From a checkpoint of a small image classifier.
Model: 1.77M parameters, 48-pixel images, arch preact_resnet, norm batchnorm, activation relu, depths [3, 3, 3], widths [64, 96, 144].
Rows from block 3 of a small image classifier, named by matrix and row number. Rows with one number belong to one channel. Each number is 50 + 12 x the weight over its row's rms, rounded and kept within 0 to 99. All counts start at 0. After the name is the row's rms in percent of the matrix's.
After each channel's rows are labels from the 100 images, of 14976, where the channel reaches its highest value: "top examples" is what is common among them. Only what is clearly more common there than usual is listed. The data: simulated grey scan slices of phantoms with and without marks.
# convs0: first 3x3 conv, stride 2 (model.blocks.3.convs.0.weight, 96x64x3x3, each kernel summed), inputs 32-63
# convs1: second 3x3 conv (model.blocks.3.convs.1.weight, 96x96x3x3, transposed, each kernel summed), outputs 48-95

convs0.22 099:42 36 53 46 54 39 53 50 38 64 50 53 42 53 70 50 36 50 60 50 48 37 46 43 46 56 71 31 49 49 81 50
convs1.22 096:65 66 38 45 67 40 34 48 50 49 21 36 47 28 50 42 57 54 36 60 49 35 48 38 41 59 48 46 58 45 36 51 51 41 42 52 52 49 37 19 46 39 62 49 49 38 34 44
top examples: crack in bone; head

convs0.71 114:80 62 46 57 51 66 43 44 58 46 41 62 48 65 37 39 59 48 41 34 52 61 56 56 61 61 39 54 37 49 40 43
convs1.71 085:47 58 66 49 49 58 53 33 42 51 38 45 52 48 32 47 43 36 43 41 40 34 53 48 58 58 48 26 57 50 36 48 47 40 44 30 59 34 58 59 49 47 37 56 35 60 42 42
top examples: ring; dark spot

convs0.15 113:38 40 72 69 59 55 74 33 62 31 49 49 56 62 51 42 57 44 47 65 65 57 53 41 52 52 47 73 34 65 53 50
convs1.15 104:51 31 39 50 33 58 52 57 54 32 54 50 55 56 42 42 35 30 21 56 53 45 54 51 47 56 37 40 54 54 55 47 52 30 67 22 47 31 39 56 42 53 44 53 29 55 41 38
top examples: dark spot

convs0.66 084:28 50 52 39 65 42 36 33 37 74 58 44 34 61 49 25 30 51 48 46 38 55 60 55 12 55 67 47 59 26 52 31
convs1.66 097:61 48 35 42 62 31 54 30 47 65 26 13 47 37 48 57 55 57 52 61 22 41 50 53 39 65 58 66 53 46 45 34 54 39 55 51 53 41 50 46 45 41 51 48 60 25 22 45
top examples: ring

convs0.36 089:38 58 55 35 42 58 28 41 41 44 36 53 36 39 34 56 44 43 39 22 44 52 27 41 55 41 41 24 35 72 46 50
convs1.36 115:57 34 49 29 42 56 55 22 46 44 34 56 62 36 56 43 50 50 43 52 56 45 53 39 40 45 61 58 47 46 66 38 39 54 58 59 46 63 43 41 44 44 54 41 33 66 17 49
top examples: ring; several spots

convs0.60 086:26 43 53 39 63 57 40 34 55 61 59 47 49 63 42 50 40 57 34 54 27 48 69 35 28 71 43 39 61 34 52 37
convs1.60 087:65 51 37 38 29 28 44 45 54 51 35 11 52 45 37 48 59 72 73 51 38 52 51 51 41 41 48 52 50 50 42 34 61 51 71 38 52 28 59 41 58 63 49 39 72 41 17 44
top examples: ring

convs0.83 088:56 40 52 26 37 41 49 40 60 38 50 41 51 38 61 53 76 29 48 54 34 35 63 31 72 54 41 63 60 57 51 68
convs1.83 109:08 55 33 35 44 80 66 32 49 31 42 13 50 60 36 55 52 32 38 36 44 44 59 45 52 41 54 58 44 58 53 49 39 59 34 54 36 53 33 55 45 57 39 57 25 26 67 46
top examples: ring

convs0.35 108:48 46 59 31 29 58 52 38 59 60 44 39 64 51 57 47 60 50 34 45 60 51 34 54 49 53 60 42 31 56 49 71
convs1.35 103:21 36 56 60 45 55 57 46 41 52 35 44 47 50 45 54 39 43 38 57 54 57 35 61 42 52 46 58 55 37 53 46 53 57 49 44 77 42 54 51 29 29 34 55 25 43 56 60
top examples: dark spot; limb

convs0.88 117:41 61 36 67 57 40 28 40 79 38 39 26 78 38 43 57 42 56 44 34 31 53 58 44 38 51 40 29 47 39 39 21
convs1.88 095:53 49 52 46 58 42 50 34 59 57 35 58 49 46 60 50 56 57 35 52 39 33 20 52 56 65 42 48 49 57 50 67 66 40 67 34 37 59 63 43 55 42 53 32 32 53 53 71
top examples: dark spot

convs0.89 113:50 48 47 48 44 41 38 44 47 45 77 61 50 36 62 36 51 68 56 40 53 37 55 35 63 63 40 53 79 59 50 46
convs1.89 117:40 55 41 61 28 50 69 26 39 43 54 22 64 43 42 41 43 36 57 46 45 52 50 53 44 63 51 54 51 48 43 34 30 58 46 47 22 53 46 73 63 78 53 57 35 19 57 26
top examples: ring

convs0.74 102:69 62 53 44 56 35 51 48 44 49 61 57 52 48 49 50 41 50 43 47 59 56 50 44 46 40 51 50 62 46 35 41
convs1.74 089:45 46 39 61 52 43 46 56 39 51 59 65 51 55 53 33 62 77 47 29 59 57 48 43 52 57 26 45 51 49 51 52 45 60 79 37 84 37 73 43 44 55 50 45 41 44 58 63
top examples: dark spot; limb

convs0.45 083:32 47 48 57 33 48 24 44 54 23 43 39 69 35 48 45 35 66 61 51 35 53 47 63 66 40 42 53 62 47 37 66
convs1.45 086:52 31 49 41 47 34 67 38 48 40 57 51 65 51 44 49 28 45 44 39 46 36 52 42 63 77 47 71 56 57 46 62 58 18 44 37 50 52 30 44 39 26 47 47 30 40 65 53
top examples: several spots; chest

convs0.55 100:56 39 26 20 38 54 43 44 44 54 39 33 68 34 36 48 55 34 52 43 35 52 53 52 69 40 50 38 58 44 50 48
convs1.55 096:40 36 49 48 43 68 52 46 48 51 22 45 50 56 61 65 68 67 42 33 46 63 36 37 51 63 57 45 62 53 40 55 35 25 30 49 55 57 52 45 49 37 67 55 36 35 84 69
top examples: ring

convs0.64 101:63 56 48 50 62 48 70 29 35 69 42 37 40 56 41 30 35 40 38 53 49 33 52 42 48 49 50 28 58 48 57 51
convs1.64 102:45 40 63 62 50 30 52 39 40 53 16 57 63 43 53 43 70 54 57 48 58 54 48 50 41 17 45 30 58 45 47 30 38 39 56 46 34 47 67 59 37 22 55 36 54 53 49 42
top examples: belly

convs0.43 091:49 36 42 26 51 27 46 45 60 45 32 63 50 64 59 65 28 36 62 53 63 39 51 37 45 53 50 45 45 40 55 33
convs1.43 105:30 74 45 36 53 53 49 38 43 64 47 61 45 53 47 46 51 58 43 56 42 48 49 66 45 48 38 43 37 57 59 68 57 51 59 53 68 39 40 44 55 49 59 46 43 39 44 52
top examples: dark spot

convs0.38 084:49 50 38 47 30 72 64 44 44 49 51 33 60 31 53 23 74 38 48 46 40 52 47 52 49 52 44 48 41 57 50 61
convs1.38 089:47 43 62 50 51 52 55 51 55 23 52 23 59 49 44 57 56 58 65 43 78 53 50 42 55 49 40 52 44 46 54 30 43 56 36 38 63 43 65 73 30 48 29 61 33 46 54 46
top examples: dark spot; limb

convs0.56 093:31 44 67 38 57 43 61 52 28 39 59 38 46 41 44 36 57 54 56 43 50 39 50 43 33 64 58 79 51 77 60 33
convs1.56 096:55 40 24 47 43 37 64 59 56 30 39 32 54 56 39 53 54 32 34 52 58 42 51 43 51 51 40 32 41 57 44 26 37 39 27 46 31 60 56 61 47 70 24 42 18 35 40 44
top examples: ring

convs0.8 115:62 43 40 48 46 45 56 35 53 49 45 62 42 64 44 60 41 32 67 30 53 40 51 42 65 50 57 63 53 43 68 47
convs1.8 134:44 56 48 44 51 49 46 35 61 56 21 72 42 41 55 56 35 44 25 53 37 38 41 55 44 47 53 31 35 41 41 58 37 29 35 33 41 25 65 49 50 34 60 40 21 49 33 38
top examples: chest; crack in bone

convs0.27 120:44 34 46 54 51 54 41 40 73 37 53 22 55 41 41 49 44 50 34 29 43 48 62 41 16 75 55 29 33 43 55 28
convs1.27 099:52 50 43 35 47 45 44 65 84 61 28 14 47 49 45 55 57 44 50 66 53 47 50 61 47 55 43 55 55 58 52 34 67 47 61 40 40 54 44 21 55 47 45 46 47 32 21 66
top examples: several spots; limb

convs0.31 085:41 55 52 60 41 50 39 25 36 60 39 47 62 56 63 44 68 27 49 37 44 49 47 47 54 24 52 47 45 57 44 69
convs1.31 089:39 65 48 43 43 66 43 31 31 36 46 37 47 44 38 46 26 58 55 49 44 45 49 45 52 59 48 63 59 46 50 54 38 52 35 51 70 58 47 40 29 48 36 54 30 37 66 55
top examples: dark spot; limb

convs0.1 086:67 35 47 54 56 51 34 36 58 46 61 48 43 31 61 50 42 48 37 30 50 47 43 50 47 35 58 35 58 65 46 47
convs1.1 094:52 44 41 54 60 39 54 26 40 52 74 51 49 42 51 58 51 60 39 54 48 39 53 50 58 35 45 15 62 27 51 56 45 52 63 42 67 49 59 37 58 36 44 47 19 35 54 68
top examples: dark spot

convs0.0 099:35 48 50 60 68 55 45 35 60 30 52 27 46 42 46 65 36 50 50 50 45 46 68 38 40 50 46 18 52 35 43 42
convs1.0 095:55 34 40 43 52 25 52 53 51 66 44 16 45 58 49 51 45 49 58 44 27 45 47 54 52 46 45 44 48 49 53 56 39 10 59 63 23 55 44 50 52 38 47 41 37 37 39 51
top examples: ring

convs0.82 073:55 46 49 42 27 73 53 51 29 36 46 42 58 44 29 53 51 63 54 55 32 81 60 47 54 46 54 38 52 57 39 39
convs1.82 079:37 43 40 40 32 41 48 48 59 39 32 38 45 43 46 23 52 62 59 40 49 45 71 45 48 60 48 48 51 51 57 39 39 45 48 42 74 55 71 62 48 41 36 42 48 36 63 78
top examples: several spots; chest